Weights of a small contrastive image-text model.
Training: muon at rate 0.036, 8300 steps, batches of 512.
Rows from block 9 of the image encoder of a small contrastive image-text model, named by matrix and row number. Rows with one number belong to one channel. Each number is 500 + 40 x the weight over its row's rms, rounded and kept within 0 to 999. All counts start at 0. Numbers have three digits each.
Before each channel's rows are labels from the 100 images, of 14848, where the channel reaches its highest value: "strongest on" is what is common among them. Only what is clearly more common there than usual is listed. The data: patchworks of several textures. In brackets: how many of the 100, against the usual share in percent.
# convs1: grouped (32 groups) 3x3 conv, stride 2 (encoder.blocks.9.convs.1.weight, 512x16x3x3, standardized in use), inputs within the group 0-15, a 3x3 kernel for each
# convs2: expand pointwise conv (encoder.blocks.9.convs.2.weight, 512x512x1x1, standardized in use, transposed), outputs 0-127

strongest on: labyrinth (79 vs 11.1)
convs1.353:513545398543447561516480488520538497543431505446465560506460496366561457518491517461501569554486507494522504494547470466498476558493541581504485399503536577471503516482499524523508519501478496441539542515542521443424479504508521476495490540519437527536551508455501519485524481515490500537509522497462512516559498471510483518525454553507486499480547471510435501437568439487444436525467573527503500399558461440531425531497561443520523
convs2.353:560443420478537502556480459457514516433474475522544450502542494553507456559565472508495509475500492451482484502464518496506554395501491551468480480555450482496538500524482486460496427511508500487498489544507569551607498472501514581573520563502496520489515509509482567519533537452528532485496518554409521510512519513481493455502484466533551500498554516455481517495479521503461512530492

strongest on: wood (33 vs 10.9); rays (27 vs 10.8)
convs1.274:542468504462490542519541441540475449518491542450526459557465535459566437513434440486519459433514487565470532515452592556497426502441531396528548500499480498510491535509433507511529484488530544350480520464538472588513484501515514475538503544471565471488511477521430584536495535522498519473498470527538479428558516537504457472509522464458490561487521493601462552530457506435513494536474485506536492442503517485492520524471498467540511
convs2.274:551462453432504466487525531498474505451459466519565476461512515469513474507481503525557400427535526490468548509464424435484552531513508479479515440475511496505520544503542540459492567483487509512409477519441482476483480478531473511427490436520565470449492470516486539479546490538520596527497532493548572507476512461583507477508453492451514545445456549555530526485505518506507462526507

strongest on: labyrinth (88 vs 11.1); centre pattern: labyrinth (30 vs 3.1)
convs1.359:503496459543467495519509504539476500513472449501465548475478496550472565487514484457507497475460528540526520500532461467529505492490525400543497507474538492527517558459530513536510455552446501461498501527496473484491393513436518504589440583503493517469508500521491510483474505502493503495510519509499485517508509518525463500489499516506494491471534490472411460399567404452418390415573551604433517561547533561533547540534481568466586
convs2.359:544539529453502509499465448493498508523547506491490455457486498537440481531517508589576451464533444531515491418482421497513498563542430570486550568515516489462491482477451474505556466495517562533489505528505480503479476543486450452609507516445531474525482520530502549472513449535569496474498518442540475463524465527553519442468570406533492518519508505491543444523520545485501514532497

strongest on: wood (92 vs 10.9)
convs1.355:509510499491486488509471461479484472441480459443472436519582571552540524483622551489493496508510487505485508503516500514497502491504507488463486507529488492486516468489484490520527521504517487488476489510509545497499458503486461529452512484566502516509508492484488482502485502504489516504475518497496494480508521508491494523479486495493512501498519514530566600581479643594592651499492515479527502485514486430411458430489407408431349
convs2.355:496499503489525473478472462479496433484476461451495465480483484529460497510506503541429498508532508462488501480516519507503494551516478515476492488481509471472525476498488497509486456490279497499509495498527494500497544500587463467505509498494498492507494478514464523493433502481501596455497498472503507459548488471527517538423518413482498532468530493483494491426510497479496499504495

strongest on: rays (49 vs 10.8); diamond (33 vs 11)
convs1.117:410516500493501548515535522488472510472462561495564492504524506540484490468513441417542477447509517543484569445535512556506399527401592416474474522554443491489571470558476523499474462488522471519519472495544521435521536541453451513535516532452486436556507503487511538497459490512517526487562461476474528485519519462515487482451451576500498497478535531510474548476517463552484527387491516545503533447527560435482415467491564536544566
convs2.117:489463527497505497524466522459537483592518516482512578500528475583503531518500560484540474428552499560529475497447506548472479499596498498482457534505454424421480472505455478509494492497494529468482550492405517477528475464477502445572524538428475485455462535484568513508515504473444423547516464469531490623488520532539471503516397492475524530566504429505501540485452474513477568462488

strongest on: labyrinth (81 vs 11.1); patches: five (58 vs 24.9)
convs1.205:504490480507506509480503492500445520494470469519544474520392488561482465541510498459367403596434553532618610496386461577425483546610570550463529468513470513478576498483490466509513503524477476452506505496471541525486527471500462519478499505512509523507475491523500500488487520501492506514502506513507475521484531495531469510521555563431532494477383511510453484467506485570510464546551487507446474518479520504531473510504498492496527
convs2.205:460481520514530568489473491560513493516488566497461574411471482528523504475498535527481459494496522461463479514497453472452499538492499505457495487490532445557550513591498504511484495489537566498509499497443537514483440523423493484536481507481482458485553498515524485554460541515521538574485486623460500501493495503508502450478440567440488535527523458532507503487508511485523550478500

strongest on: rays (72 vs 10.8); spiral (29 vs 10.9)
convs1.226:422527466500524537499476524401593546614445530601504547493497559504504479501481450444405436377545534509450533509503548533496444520526484475503486450535459483502513522495503519473518501498453558553554511497468450487486489466509424520530564472508387531485616449500529494565515507425441526499470550509552446509483491531491501478507502490467513510532493521507502561535465473496530542560465507508505494496493486533507454480474507494477493
convs2.226:474526535565551461549545530480553511504490534479502490442475534506513529521526453498495495501557452500432502471508521451348540510481533532517481519469449535476509539448459506500478484539519468525642470509484465481537549488509482520405548470491506479493514499491519569474458463493465420509470490569548495424477481487613421478518559477512508591539499420467493488458597489523486504572472

strongest on: rays (56 vs 10.8)
convs1.118:446511469504487579444509555555476475506495536482490484367555528537491536497432562513443470581516470451488535512513500481478548538486473521491481498566481470463465525420526468535503505531474434525512486554525508429518582458540395482505498574453494541489503455488510478548408530455526541477514474560518550416516456523455571540472448532551527491473482517480507529514471503485462580434511461498492469521532554545520452494490480509574490
convs2.118:473491491403486374605532503518573489530547527450584555495459491540490454527497512481533474535477477437544483465542519548532532525505500489503483496432523431502442505551481563510478497483491471500516519484495506488492506551512494521535480481507514487561508494482572493483496509582446551513514513509537490479482436454584484511454502495481494551492562655507464459506532456507502483509506

strongest on: rings (54 vs 10.8); spiral (47 vs 10.9)
convs1.167:560465509497524492487506475559481523511495489501536447552538573503521456574462443529461499497509492441472538487465545472499510553508443508481565490512525505469453573566626540501460502420485319407344430489570509560548562541481549499435500503503493504534516502483509487480504502494489481476536487487515506491470524510505497475528512504529513495515479479518534565470514511512536434558501461480503462486491491489468453504542509486492477
convs2.167:490493494540534488519512520559549493512488535509480550520497448532436474505490559567474487590537439518527484523507458541474465531546628482532553486493472519530450468494491539577500453478464533496540509504472554507486347511520529632452503504494481458469541413505439456522513462478543507464448491520507487476489537450523521495487477589502486484488465497520509463593440507443493507471479

strongest on: rays (29 vs 10.8)
convs1.324:457435521531443453486535540506528538532502440482454511527464512495530472442485528625521475427501501526523504391510519507543495548517518466507571478538394509458527579530488446503489493515501536440490483506535474535461539516447446535415485469540489521488547494490464505486476513447562500474468463550471531474496536490462558524533531461486514492498482480528467509512447508540540554489516440408511527596533508395524516554432578500554529
convs2.324:486524487504504451468566554503566479521506505534510462477502522513430502554429494503514451599424485431518420478552432522454441515518525468546503529538537500515453559403541445540476542517515523592504489516543510478543501511494517527503455496512454520477496451512509491477500544471530426491464458499409400542490554550550494496523493464515531548522506484496476458469524503488545539502503

strongest on: striped (99 vs 10.8); patches: five (58 vs 24.9)
convs1.357:497517497498505474497476492554524506512530468517503450401429573389384690518606611500500486519498495494490507508485502494519491512504499508480481467484538485514497539514510528505463526480497531503494498508502489472485440459506475541538509481496476483525468487531507514517465511521493500519497501495494498481497505527499510499504511504506498499509493474530484486476428530579473524473450495417405590515552632484502563513516417495440432
convs2.357:508477477532482494501523539561491465524487455465524555540494594515520482519530536442521487497503491619488507526440519495529511495476478459553545495504523558517474525487528463500508481492456509491487500521484446536487598496464494386465495474474467528464496477482485495505496436528495490483522500444521500484475469552434476500488482550472496502465474549506502469459504460403501460435476

strongest on: rings (60 vs 10.8); centre pattern: rings (25 vs 2.9)
convs1.511:579526500494535486562391454495545443538511509442433513535494524551498497461517481458482491472516543567517498469484544512491471477527527689498424433562485439422430538483536475542466523474511541528538494492477505497430475435501537529489522561504453483477463531513508548516522469524522504505505477486566535538509469484523504470475479541511487453511540540431420507401540448521575526507472462479505520449524511505507486515484526525455503
convs2.511:551534478475481442507551424481442494525570484526515521520496432531548468490473503471540450508471446544501489526587509533532591514482514479500534466555422519460471515485563545486484513505519535478503425437394514464505494502497511444502497480519580528454458512543485496480540529513441572491504484503457484571500405518425467520490487539509533500484559562504431572487471529479464481539474

strongest on: wood (57 vs 10.9); patches: four (50 vs 25); labyrinth (45 vs 11.1)
convs1.195:527512497528514507487495518521434506409521461453466466493510516510478457533562512476565479531507484498533554479659577574419594620575595463439524479520461475494426479515502516527502493457522536520483495472509554478506491525492486539568528463506519490492465512502570463480490490489476526481510471475540446507442517475477459425538434526433456478447524419475502510541467539534506544514489500446474490513453508502460528501549480540477481
convs2.195:532507506475520490511519508483512512587505468496555554531426538442535487499517513554529471561525498492552485535454546520529535521475514520577506399558478435530512482489482489487537474456520553473545469514493484487506431499499542569465471538504464517477506471493485427483509513504482492492495488494437505622456535512509482579540567582390494499517518533478523462476466460474552486440469

strongest on: striped (100 vs 10.8)
convs1.362:507491515492494493492530493503492515453488503478510538548678599637530413600483354481478484500509525497514489492512488502499497511491510470500487529498481511491497495470477481500542476521529496488513485480506487513493463526467509471471482520510497542492515496432508488481505496477521470502497492522489520485509494487495490518497489485509490518482505504441465463457475513489500523525579599579522435570491351502469456452417511494584589
convs2.362:502482504519467513508522498480465497464467520564413494498536464543513511512517499504473470490526534593497519531478525467489502497444399543512463512498464543561492483505482487493467469523543516487515518491510462477504661508407525418526519562502506536528472553499455523533498486519546576486511488509503497474431500512426491486470513521535487490464528479504525488490502505443468478478578

strongest on: labyrinth (58 vs 11.1); patches: five (51 vs 24.9); striped (36 vs 10.8)
convs1.352:572533506492510482485514477479483534548479518504492496513443436469609425574555410598445555563503447424477503506495471478496487525505522512504516450445554514513527513488504536519486475481519436538480463461548503539546543556496565513473373468513528554476486516474510510475485518494550537470465484497513475519538514495456526446502496491532498502488504504483457485422577460446482471408531587476474566478495531500464424595500463530532532
convs2.352:499489541497489510484473534443561514507525479551508546494531525501536506463542459471473493585498563528563474413477551527497517515464493512458498491557496454424566518640563507588509501509505495559573521491484597525477415518445519553469489511438510550508473485496544501506521594554540489487476534507521506549522530526481529440483494451539484572575571461497424509505511485482542500508555

strongest on: labyrinth (77 vs 11.1); patches: five (64 vs 24.9)
convs1.200:500493496510493490522491484491436410531513450544553474517542518474490517459486497459614605420505615413404567484677575453462609419430574505445476516523472548544502507503490493498509504487515504507496486504517464477509501492481498521468522488510505482499511510500498502478489492511501486491507508509510434454564502420528522481518418472543494454514572503522529511485497488487494486504537517449478540473471517492480480520508467506515497
convs2.200:467500497507539504497474506489466517502489460555470572502498496530445497480497455439568497549516603506467494497490531474482483506438498506498533518507467531504539495552528461521507504496437506524503502485526522513492489497501490489503514531498484478465527513474530525553502557478486482487502498507494525509536541509452499491493481552405518478473424507482511517560523511482503502445469

strongest on: wood (48 vs 10.9); furry (38 vs 11.3); rings (28 vs 10.8)
convs1.366:490470520466530530496500455439520482474507500508510529392468498415472496473491553572514538498486472566506463472501518500525493485510525648507486559527413483456507481557480516496555482521518577519430564503484438503498531469573470490480584458494473492536509518485488515517487500508470497489548487522528512483471504519552495493500523479506472531503523497483553546593477535478530559610527426506501474489466393450395513462522429480435456
convs2.366:568438497514498482412464506496437505530550457476446475465466486534502483464494554511545511472541517541471492471484481475452520530493597546518529489522455523613502546506514490449453573492431423549461508492597393486489465530550504528472455555490517517472493412510481487507469555538483496438504525501473489407488476554397438520489488463550553494508460475524525477538506516506482488462525

strongest on: striped (44 vs 10.8); rays (32 vs 10.8)
convs1.132:657447517425527450493524498474538509571510486470478505511475485522513527485500471429547408422523473499504485473502542461502520478513456531513495487492518548519499482464547571468522461535491450521533533501500541447494487510511523496521511508495535448494453510493509533468489545524495470534471523504577458540513480500501519496530488496499501516473507537355521448531611467355488488529509480547527474506521449375546573542495499516492496
convs2.132:540519544487491590519534491480558505512545481482537512539464479512479532554492535593465466480478516503471490517535478524529519450531500526517487476505505493539428472423455492502573512503497531493528432504582460501504511511472525407487497527442559506645504514517514447527489443442404472474510461513525552486467550483424538532470584495494516504468481463480551464514473582474588571494492

strongest on: rings (85 vs 10.8); patches: five (66 vs 24.9)
convs1.499:607502481488542496532448466491489501478540518537404433543545473488473509518500504474507524492482530530493504506467469511490520455555472637431498546500498490509377490558446531476484468489480520511489536532488460499454467476554543538442446511449487479499476500516483499558524496529511504470513494500516499506508513510527466471496506485452494498510538517363646471458500499469650593511510479498495525459527519548515467485518486519455494
convs2.499:451517475502505551478563445484489482490473510498592483468501476462456479546511537465512496503516570468405503534435510443431465487505534456461464642480514488550412499486544473480520501502487523511469542556544511470483543486472499571543519470449508522517467480438505506448520488454466497509519511469540508598492475510516507477490520528520484513501581511504527433508488554468460456507479

strongest on: wood (31 vs 10.9)
convs1.12:450501490499509485537461528436569456517501507522435520605469588477478467450542467591475517422506508516471541471511529493515487502448479448504484506500509513477524467526503535462497527453543463475529456506508563461532482563439488465509448510492455623494470507465567479461486473501626486505420504490508548550530463448566476529555467466506488557490461503450491478497489454516504578505574493519433499548511531527486539442501515577499416
convs2.12:451557475433513460496517534466540541495526497505512508484528503468515528461538541491512503544537423475518484475487512455558525460438487495487548372501562473448513539552521503493392499512507502472434550508484508466431495493498483467532556588473558508486517502530486439503480496539438546503483492551341522550497448409533517496493576509530488513501521475467478452490492487503490527534473

strongest on: labyrinth (98 vs 11.1); centre pattern: labyrinth (38 vs 3.1)
convs1.358:506518530570470477518526545502487569555483552547495509411446435384503436496439441559523541472495503519507487470459541471520471511516501588558518452489493484513541497458477474516477492516501558468462502484501440557535551511547539470473548550474491471522506485520504512484499499508513482527527509473462451497517514484533467511514510498518490483467504497529438450431510444424492370569459442492569444473446471574529602552513562520522579
convs2.358:460507529416504475439481536525491461474527487481454456543466480537478512479481506561478475512546502525455524474568476534516502472543507660540504511495551445451520468501500549510508474501503528512532537505529468499501464484572451484485492500504517499407545496516475478452522502555601597486443513367488448482537550486415474413496516356578512435547521564504514550450447514537549495580461